{
  "train_examples": 78125,
  "input": "log_mel",
  "encoder_activation": "silu",
  "text_encoder_head_dim": 48,
  "text_encoder_fused_qkv": false,
  "text_encoder_qk_norm": true,
  "steps": 9900
}
Rows from block 9 of the audio encoder of a small contrastive audio-text model, named by matrix and row number. Each number is 128 + 24 x the weight over its row's rms, rounded and kept within 0 to 255. All counts start at 0. Numbers have three digits each. After the name is the row's rms in percent of the matrix's.
After each channel's rows are labels from the 100 clips, of 14848, where the channel reaches its highest value: "responds to" is what is common among them. Only what is clearly more common there than usual is listed. The data: struck, bounced, scraped and rolled objects made by modal synthesis. In brackets: how many of the 100.
# conv: pointwise conv (encoder.blocks.9.conv.weight, 192x192x1), inputs 0-95

conv.151 126:108113122087111162129137105147096105126137136115106121110155120096122133137122079077131105130123159124122101119088130121132153120141147108141095132106134073121143135140124139125134112123101109107099127146157142087085132122141115129117136137126151061115152157122154121112141140133153141203
responds to: bar (29)

conv.34 064:120097125121128073136113153109149174126085138178111108111142127102146110079163173140145099145152099125096149097122140133118118138115142157140112126111113099101156154111128131134149145128121097097149135132128126109135129161127166124132126141090157143127120109132172152148145103144115110128
responds to: medium (84); string (59); membrane (38)

conv.122 106:119139121135110135150147115046155117074107106072142081181121125105161166144150143130116142125117158133117160155131133120123136133121120119107101143144132109116117118152139151160112114118073101120121132117131131143116132106092107105107104126115058125117132098141123119128134118119148136222
responds to: plastic-like damping (100); one hit (46)

conv.117 105:116119138071099097164121137110102169120151131132105141132156152120151136140144132132122119101118137114151133146116109116119129113143109150185141099136140146119137162116115144135106117127139124127144123135129137146125151137145118134083121143125182093158125088151095119148132138129108152119
responds to: medium (100); one hit (54)

conv.31 119:152170109135125117111140168156123145123151119099101117113111093149134126120102086123128121178091152097105100166122089141139118131131111113138102147152148142152124125090100140121123109123135108145124150113172147093098115070128140143053124150151097132145107157133135124199119127152178133087
responds to: clipping (38); text has "clipped" (38); mains hum (37)

conv.148 106:107174114133146117144175091123128120143108125142134107143148127127089142114140119102118130105136136124082138080133103111112131124098127129099174143118122141144122108122119132107131105094100141205193131133127114130157133065152135136140120140086135095156157131126168154114131077143123099126
responds to: clipping (100); text has "clipped" (100); striker: hard (76); plastic-like damping (40)

conv.47 115:091119094121129097147103114114124112124117122120152119157142102152132132116155056149131132122160173119110163140176171128127108154134134126139184127112090101104130119140112106124123159110126148111130130126154108103123132108106090142178120127139124104108140118148134156141095114141132110086
responds to: plastic-like damping (63)

conv.23 085:111134122127109141142105140185101111153103125112154083123100159103122113119138164101131154103120103130108118113117179102115113114165161131172123113155109082100118135156139077127152098152105122131099118122146097116137107148140160137126145151104105149094120068154123125154117141143103130154
responds to: bouncing (69); plastic-like damping (47); material: wood (46)

conv.187 128:149215107140109146111111144130126134128131140119116091122141119122101128118071103111163108121119080130133114156156123164135116150132110143115143116140115152105134156080109131130129090127132181138133156111148092120089123114134121119090143102132117132084088128129139148127125130086155156124
responds to: closed tube (56); white noise (51)

conv.175 110:134148152165173115135116134161182121113126081134113138141130117087145129121128111157086106134129135124126121099175177131138119136065107102069161147118126199131135124134093163140094132124136161140105111104142133125115092115112125104091107100173074104111124136077161107103126163151163131124
responds to: rumble (52); mains hum (38)

conv.82 088:115139137150135134107104143120091139145123112151159139117143127114107161046115131149159147094088188127121110114103155158133125158150118144183170122134130129180155118141158101126130113136150114094121161132096119112115162127142123144094130142148149153121078128132127129129172179156121132086
responds to: string (62); one hit (47)

conv.102 081:093105157108149168094122126098110121138130130133169096098131111180143147127147130144132129105126136107153155116109164114116123120143147120133154115150107165113133094113160100136111115146154154145123115133087098117113150148131141114168155131078149132108102102087115121129135145106134123121
responds to: repeated hits (88); ceramic-like damping (48)

conv.80 070:098133123106091148103149140123070078127111114114144104172121103152113112149135148096129118122128112121149141103120141118102105110165115104128108127149112154131129108145118139117117143165063106150140149176090123099085090168070122119114133103131126126136113124108133118093106131118097133104
responds to: large (64); membrane (35); closed tube (35)

conv.152 079:163135114090136105091164119128134132172106096159104125095139112153091163099149147092112115099085140101110131129101133130079154135106102085138065128123127118119195155128082142151128192133101127150158152165109137128076133115129179124109107122130130124147138097143126126127089107202144138148
responds to: small (92); square plate (91)

conv.72 119:116133141148121132158165130121170180123137114126087126103137135127112123119110112112135139162139145104138082107146118131133113118136154071130166151099195124136114130102156114120170172110137159139119126157148156067185127111110113127105107127137134092109113157141131127118135140167111149151
responds to: mains hum (99)

conv.145 100:127097144131114115094137108124107119148121136121151067117142098136109124126181138118077158111156107129192127142135145123117153120113161131132152147100140140143149111169126103159143126100104155150143137124148115120157111147128132137179106136065111131117139126125133100126143106115152142070
responds to: repeated hits (84); hard striker (82)

conv.132 075:125134118089109103156142153120157123143102144126156077124156154084076145145137130120136109146130137141167135142057134116102104137135129158101118114086109065084113125142136156121129128122135088111144108142136112146104139146147162107131155157115139101126143119135093136163128164102166138090
responds to: rubber-like damping (64)

conv.90 076:101117141110108157124127124133065104144098128134083093139178123169123130143108131129151130088129086121098116119120131126132093128147149106135136141142127144125111144173107124122146124149120095107138126124113095153120145067139123117148114120088102129125121111102119138138127110127093142161
responds to: large (77); rubber-like damping (51); action: repeated hits (41)

conv.166 112:107133108083114161140146116128124143124142133135162129138132099141108109117110123113132139117061111149167139131116093166137131109142133070147122113124156114121112115146122125106072133113144111128126128111113157154084108147106114143173126116145166127119108106140109137105119124155111127135
responds to: muffled (low-pass) (59)

conv.36 072:120131115142113095094087150099107133112106099115140120129126111116110121130148124136115101114127138171107125119110114129118141176116154165156157124131133119086176153075112143145118138122119144134167135137142077139156162154124113161144155147123127120195135136143138144135118128119119168124
responds to: bar (99); medium (71); one hit (50)

conv.99 078:127131117146143112120141130109144121132125136095123135123116097091107143160174135116093128111091138131135127129122126137124095136107152126118147135151135130130126113096127137136133092144112089114103145000136127161119141152121137137136118158150105130138124152113120104119119134115116097128
responds to: large (100); hard striker (86); action: one hit (44)

conv.149 103:133089149104151128120154130127114105124111131125129087117127126139102131131120125121128163140160106095133137105120117149091113108126166133083125168082113105128142134125143103144126091108137124135125141124103121148151130112097129127107113156155127091133139135137127166117157134118101124059
responds to: reverberation (100); text has "room" (100); text has "reverberant" (100); rubber-like damping (58)

conv.146 072:128131132146142101100158128125119163166092107162131130146149144124135145000151124163118108115138118130125134108128147131112109157153115124113148135149122123108200142118110137132110138147119120094128166171131135131118129159119173164130142139128130087173089136130107113129122130151096089162
responds to: square plate (57)

conv.177 078:082124098100120124130165083116155145137090095128150094148102141089138117112107129135160084129157154139103092128095138118065089145085158109128106129175112093100156144085135080132134134145164082126126108119087113119180151145121135146148124143096112116148142088102103167121124110159094135130
responds to: reverberation (96); text has "room" (96); text has "reverberant" (96); rubber-like damping (53)

conv.185 103:149138152138161153135156138108084086118122146130113156089122117155121153133146085145142144117126099126142143117143097142126139131105170135123126134123063132146124120103182153115255090139119124113092132128115136146099126127123123182136113103146096122155169124138181133114140109150137141121
responds to: thin (high-pass) (100); hard striker (84)

conv.173 074:114126120071084110102123114115152140122155143126181127061115161140098113130146132144145095158084106160155177097122124086119108117148144135148115093112135044108138109152158142099098148118117129109158127120112128149121147181138121123142141139118093091149142090107097157169158140130137132096
responds to: wood-like damping (86); one hit (47)

conv.155 099:105136137173134056125148107116098149117141120121135137165107123155186115109152128099127145112121160105162147097132090107149117134106093122133120152141154160115131120095114135126154063135124140140147131117089138099090124137108104133156115136141149122123115139139119116109162078161119115160
responds to: striker: soft (86); rolling (50); scraping (50)

conv.64 074:108122140115166162093133134135089094137116155124088084120161087120102141136122130117102073117149120119145138132121115112148125114146156116124141119134117123132165104117115092161127095122120124137138158097127129157096113119111180105148122153096135130108107094133128141110109119127150137159
responds to: string (100); large (100)

conv.21 091:163124161139078138133092135138129115118121149134182170140152126122122168176127131132126151128129154125109129108117129114104125159145156101132112139140141091110143152135142116210152122093131140091109088140109117154136142165098063140131126117160133155141143157138133137096141094103124172121
responds to: hard striker (88); thin (high-pass) (77); shape: clamped rod (35)

conv.127 091:134156103133140103134134107151123135115105143075145130152136151133106110110144143102120126106168094135162108125141113101149147114116131108143131141156133101147130153145095102104050129156126110128131101109113127133115091137104170125086080101141135163176106137120135130106098096159148096163
responds to: striker: soft (84); mains hum (31); muffled (low-pass) (29)

conv.45 129:125100120125140099170134152146133163131108121104129118134106130139121129125144128132192139191122111017142120089116140110091098122120130122146127163088107126117143111105143100125109124135131152190139138119183105098146142124125136154134125126138104103140127136115119130130110157142117125105
responds to: mains hum (100)

conv.182 093:140109106164094117103119112113106138090123112085134125098133130115131158169140148145125087158121150156138133099135133129076117134126127127097144159144138122143134177143108086072151094154120148144090144099128106096119122169140127135159122129124101104099125096160177095119149135139090148152
responds to: medium (97); closed tube (94)

conv.91 151:141126134081144164129157116119133121121129097100122136175142136085148112108105137163107121107136108143114183101115095111113112128111110094225116103108144075126135132087112125121098123114119134114123139117146120099214132124115135162135130110114106119143105092136112099144093127121098133139
responds to: rolling (72); glass-like damping (36); shape: bar (30)

conv.134 137:109100131129146141163173115115113149170132119124104132092159153112116140124159170153140128142097125108140119148080090134127163122118119114111157144158111144094143118138151130117144108121123131146123114130101127163063133160105146171138128142136082130158117141107180118119150122139111142119
responds to: thin (high-pass) (94); white noise (61)

conv.139 140:154127125139135140115096114167125109138128116126094144114113125134116129149167123186120157136194118136155208141139154109095106124104093152148159156126141188175117133145121142124143145145097076141130119118116112178132130117126113157121123155133126138170161157118135139125063131120136133139
responds to: mains hum (71); thin (high-pass) (32)

conv.42 066:123096131103094107165109140148113151101098115154171072141111130130094135121161115145144112130154134115143114145125139116090090094171157118127123110164094089066139135139145118139117141084106112110193119128110132155132115152123178122124153118076117133130167106157139145118085132170096129171
responds to: rubber-like damping (60); plastic-like damping (37)

conv.30 078:118111129134111138145116147130129098141117126136156150096099139090095139108110107101160101126128138133102091144087170123125132114141153135093092130168102045118114119153103115112128133161100101114157109104154119122138148125123146124165154139140127141120182093135082155149091149140104103126
responds to: wood-like damping (89)

conv.107 083:113099149140127136112127111116089139146123113104153113136114106132130119127162112133119129099119124157131122110128103143121117119143148135117149135113118152143156134112119107083128134145133114162171086139167123140126145160159123110156155128095159123153123125133162155131091108176102129122
responds to: medium (77); bar (53); rubber-like damping (52)

conv.129 096:133170118132104101107120130114124150161160147122131110096134120131112179156162125152081113145129118091119095154156072132085134117131129132132134137162129119091166109125109159145160118144112159176139148156108120122093119124096143147135137103137095134160178096111142142082165131150104093126
responds to: square plate (94); small (94)

conv.0 081:098112137136093123100121136138145110113128120160087119097114147156113141143132075143092148119119073117143136107112131103111121120155154112103101124120123098162133138157134103144100109151122137138057108139126131141128139118120138119107143129119099044136131106138130123129139155132105166114
responds to: repeated hits (93); ceramic-like damping (72)

conv.9 113:126096123114109087127183112138122126115099111128126109130149144131175121133093112143110098119120131118088095103155138118090113121064146107128172140101105157100127129125119130121114140102132118187172106123133108117103108138143110161096115147079125091177150094129139141120122108131189116108
responds to: clipping (100); text has "clipped" (100); plastic-like damping (42)

conv.184 143:132124165126109162126096121118163037098098116132120096072168142097142124132142126126131137111143134106113185078110129144114123115098174112146103155141109112092139143128128134136090145137117138170160142133095143092134122129115114141106124116131131129128104173136130114095101113128108145136
responds to: striker: soft (100); muffled (low-pass) (71); membrane (37)

conv.167 098:100102139131122132148139155168141114137124118124122095113067126114160112117057119121144174120113122146061099141126112151097140120165127139036129125117132103098124122109121102131138170131150161158130121137108133131089139102115118134125125138100175069107150132130157105148155118133125123118
responds to: wood-like damping (92); mains hum (36)

conv.67 094:124194162147152136147139109146087107126144097095117121071172143118131164120123070124114150118132108138135102151141088112068110153140141142152128112128143140146114131180149142128125139146133145120138113107122153102136127131111122114158123130134101135114198153138111116128190107069115133153
responds to: hard striker (100)

conv.179 097:116098143107161119120138062124130123127141146145101086121125132165110125135132113142098143138167101122142156098146129120127107088134098080077122107086144104137122113118167093133121152162125133088102129123116098155133139132137128136159119100106120100123137090143150136111139096126113113134
responds to: repeated hits (94); thin (high-pass) (33)

conv.157 110:096108141124146081154124132120100087142166107127150127126087141094153113125167117127128149126051089141117117124149106105131175134151133123160064142170151085157101117148121123128154164132120124105121142130130144166082140114151135126108108130140086126155120145117130124134128125144113119167
responds to: scraping (84); striker: soft (80)

conv.143 080:137138114131147128105153162110121119100098060109118109142096124133123089132149145128113117112115185117135156146135149131120116155083144140157104132105123093098142163086132136024147147145125118137184083157121133114130119129144093147144150146134092130116145158113114140129157127078113149109
responds to: bar (62); rubber-like damping (59); shape: ring (38)

conv.121 077:072119112120161149103152111136095112138115141121152118104151152145134126116109114112107124116117106122162169123114118121094080120158108119132087119102125092141161124185101115063094110150088148106137086115125091143115119173121120120135116111100137152119116056126154168136156093127107153180
responds to: bar (80)

conv.41 084:143095113140124105104161137113152097116089099130133109093098155105144156134140125165146087129143113092142063130137162091097137143121132143103087097135098124112129125140135144109107139097158101108083118146140103120143133164147127145125107151079072099108122086120153114146105113137119155069
responds to: white noise (82)

conv.190 109:120115128120118158130134106140094105151148119105094118083119119084154151144111120146143140116117134111097136140152121119128092147107121113167115149150145195132155141104121132152107196125109153097126116127147117156107102059141128101156146138120145094114146113137154152115105094114161124083
responds to: round plate (51); plastic-like damping (51)

conv.183 096:141133133137127166103129107134136121125124175164126096110115132154141118145120139139110131121133111100147130128122100128092148104129115147045103137087124120154130138151162115139104136107144115121114152130123128105149126101096124140134143130145101113112138137117116159132142115123147136167
responds to: large (65); ceramic-like damping (42); shape: string (31)

conv.4 111:062122152115191107129089116147107073112166123136144129141096110119117139142110095094131109123127115118114075114104115111120140137104146124060115144095109157094115154156113108136143127129099087141146141146085127115214126105117112111131118153145126107137142129146139127139089138121128133175
responds to: clamped rod (53); bouncing (43)

conv.135 129:152140113129126125134155153112129121118156090137151125105143126144143133130138123102129107122140191145106119055139133089132140115108170133093177142118135123108115113151144092133169107139138118132097101126108139085136114134095111127207135134123086109161091135127115165098151127128096145114
responds to: clipping (74); text has "clipped" (74)

conv.88 087:104131116142095121097122125118098118105091135107096115135137147154096120138112101113144136133092108121170112127117154077150103145148131112067086126094096103132149162177142121161158079155126095113085149138140130097119130124134123115132131161152138104136138102114156106127141114144133170169
responds to: steel-like damping (69); one hit (42)

conv.46 083:133106112100137115117114155131099150149108132104122098166142113126130118132121157120165086160106135158163143106096111116080127116164165116160108130186151099114102124101124126146139088137172108144159143154076136107096125136108165085134134136107127125101156093132116110150097127119085126162
responds to: membrane (79); small (79)

conv.92 099:095161121137108160162119116062185170122123066130104147159101138124156154131061138102117148161143119183087168158129132127120105117093104135137136108121122087140154120145160108122132143110096134137108149135148074131128129158116116181125106105109128112103095115133153153101130163104156131152
responds to: plastic-like damping (63); repeated hits (48)

conv.142 074:114114133166102107132122133136125098135091152138132170097128133147149086100130118125138100151096147140128118146113125118091118128155132106114090148121092086112165129144099125028139127161102107131125088143096110147119129149147094128146125120121139161114130104157114155153115096142075110123
responds to: bar (75); rubber-like damping (54); action: one hit (48)

conv.79 115:144115105138095126137145138176113135141119145130120139145161108087122124128150102146149138167128121228137107104114148134144073140108121099129121175088167135120124132125124094120134141122176141154140135150141103144113140119069119131117113139154114123153129151118130147094089139152180141115
responds to: rumble (74)

conv.96 087:123140095142121121112174108130119094100111121113118116137137131147122134140172111109102120104142118121118092146120074141127121117143121107101136154103150088128147118100155102126159180142144136141112126134096120098143145075115132124131124157132137196124110141102082132106109108167116176167
responds to: striker: soft (95); large (69); muffled (low-pass) (50)

conv.58 094:099140105134138183121096138161095114164162157121086105102170131117108112116105146123150161143169132198128104151099115090158136100118144137085099108120125124105119149100160092123098144115151115134111128130091120099090112111089129139113122131116128105139150102135128117100136148093121103113
responds to: white noise (79)

conv.168 100:127143112133129132133106159154108112139177145130181120067145108112157119141150187131147142146130076107107107164130158156141142109127089159153123134137123147102129137145109084129116117125149151109104110142127107127149119159124124173117143105119140156098111076130122151147136127111129111170
responds to: plastic-like damping (63); bouncing (47)

conv.144 116:156181113179144076114108150105169095110165105111122164129146116085108107114068108126130101152122121125124088169132124122136151162118119166108111116139151183133127113105101157122145105140118178089144128122114155188154128148152137143112131081155117147124124081128125148124094144127171101119
responds to: white noise (100); clipping (26); text has "clipped" (26)

conv.89 091:115083085099122090112104155148128151123148145109116130109127145088119107113132104125102132148177141140139126142143132110133169126120107150200110112087085087120139122153133112154128122142139127142093138126128138116149126068151128141129141129117112117120141127145126134124101142105129119064
responds to: plastic-like damping (75); shape: round plate (31); clipping (27); text has "clipped" (27)

conv.112 078:128128128163165139131120135133121131149110094119125132123152137130127049128169123138159076092113119156140129107156166143125125144151147121135122130161128131109116126131105163136147101134125158159081173132126147088119107134107123109166104126156111112071117113131155094109169125122116123119
responds to: large (100); string (84); hard striker (81)

conv.131 103:106139122110132165179115118129174141118140142118119138146115131138132132124069133123080168129174108114132175120115138103143143106125143103113174154117124127134140142139104106128102121120150146153104139129144102088161124137099141138134119111087148093108110137152138142097162132106140123108
responds to: plastic-like damping (76); mains hum (27)

conv.69 099:120171104107116171122105165122095113136129111106118120127163112079114117156117173153123112112125118182140101096118140136173130125097111112121143158116112136116156150130144093115131159134164160182118152117129082111099136114097113146129111094125115075112095100161121114113167148138138133131
responds to: rumble (56); pink noise (44)

conv.27 101:101135136128129143153169143123115116121124132104066120120132137114130097132092105144144140145128137190058120141126110165158131116103113111159178144125092164132116125102121092139137150115142155150139131138121134147123121057098127132097139150095161087123110106175130102122132150111141128086
responds to: rumble (75); thin (high-pass) (31)

conv.73 079:142123126131131101093194117123111143167120131177128116118129093103102120185120107153120118140117134096138149112141139150158135133153105134123135122126137116124139132162138083216087133079119109141153112105148128165151145147140108130134108158153130118126133092118125115128121129149126140119
responds to: clamped rod (100); large (83)

conv.55 085:086125139073127155146111106129125102117147152132112036128146137165126127142122135130150119115094108125146104141115125119090115128128153084121150119165128152143140143152138117139119116101087132121098145127113082158122131118093141093154122126082137128093107086118135127119147074150127148150
responds to: repeated hits (85); thin (high-pass) (32)

conv.33 088:134141120160192102117165101142142136148155138110081154104129135122106114116122123112147150112140135173106142117115127145137145132110113119101149144145151158123140132099136156132116138096118097091088119136090144170085129137118158083091121127152107124146166137143152089078121106140082130106
responds to: large (70); action: bouncing (44); round plate (35)

conv.164 094:102099119117131114149156152123151175171134132109133120093153116117091198133114087090126125140114121132124114111114139096130125119125131127171145126142150098128108100116125072096165146134097103170115175098121129135137105118116207120146113165119115118109141127142064112090148127159125097153
responds to: size: large (78); membrane (66); mains hum (43)

conv.74 153:146115162123156131144092119128118109140143154134146139094141142117099129125154106129115151123127118119180089125117151113121123118146137113142153134161120187175136115133149141127118132131099106124121138109153130139164126130135109066120107103106200134125122128112172142125105142129167151155
responds to: reverberation (73); text has "reverberant" (73); repeated hits (67)

conv.68 119:169151113080140111169173084134131117132122145118116159137126122092134148133149157144138148097146099146142127134155117145169102102123123101071145106113176111082087109162115136104147095112121125123168129131117143097155146117136162141191126135135074117120131088144118150082128079106125143145
responds to: rumble (69)

conv.81 098:138114134126127086137100128129116161130110128139139110141115122110137174188145118142107127117127121175121141121159132152137115121127150117105136142119152148132164143122093139098129151171122124154137171097114122099139131117123159159126153110128095137143128130133119144117124124140155000110
responds to: small (63); rumble (49); square plate (38)

conv.25 105:149126135087143152100122116153161112113129110130133142109101137112091158136099124098129100121111126150133098134128095112110094130122109124084109142134139091085137115129129093125139160128126141098122121138125148120138136160116152113129143117135124115113116118131132145129107159121122161108
responds to: scraping (59); clipping (25); text has "clipped" (25)

conv.63 111:153126136090160141111144122121116113133142115121140126087141154114157124162142137103100097111098110136098094116102139136108109126093106093122117136132127115106128153140138144142118139147111121160096153130179097065146101133155125109167101130122092130104135118133135141099136112131108165131
responds to: clipping (76); text has "clipped" (76)

conv.17 083:113127117117149129159159122118147167154124104131123154103143134100121123146145103131159134144109108117112131132121113099127127107117121137163165151098092123101135164065098098108136183107133116188110134032145151116102148140150196081147146173141103144121114155133123126115147117143129144134
responds to: striker: hard (86); mains hum (55); membrane (54)

conv.130 082:160147115178132158166161122122135156118109114136115160113119167141158122139119110096157138060123119110175158128127111138138179085104131100134169129159117153168096131088131119102122149134115156152103121152145133161087107126100128125119131139178131137103132165148176128104113154124148162144
responds to: muffled (low-pass) (40); membrane (36)

conv.178 126:140132119155135114116117128118127104143102150124130137173126128146162105137163164110120103126140144131142085141150141129121126135120128123184213112120110051112150138132135121119100102153138163115160126131121125075188099127125132151180126133148091133156111136131095085134147122148098111141
responds to: square plate (43); repeated hits (40)

conv.109 105:138114121198131093133156116125104093112154125132119129195115130146135122118148131149124123143099118150115109119118139117149156161142080129144129130118138130106095127155130125127140119138183192118125116118102111136124130147161120126137126134137139112144138081110119153150098150137141119115
responds to: steel-like damping (90); hard striker (84)

conv.57 114:167100126137122114147097106154135103122136122134111120082130111127075155155113137131118114091131118137118119122156177200139122150100118143154151155085111126129134129127137109100211054127138102104144119159127137133095097134116118129145124114146107108153125118105109124129147121148137190125
responds to: clipping (97); text has "clipped" (97); striker: soft (75)

conv.114 114:127131142105124085133178075097149126154116084122086160147148132165116138124126158121133110152168109141117101161132105160124153102133145120088117129105154135087143160103136100166118141114139107110120116123098120089177136099141165136112135099134126109142132123140139102117093074131120147110
responds to: round plate (31)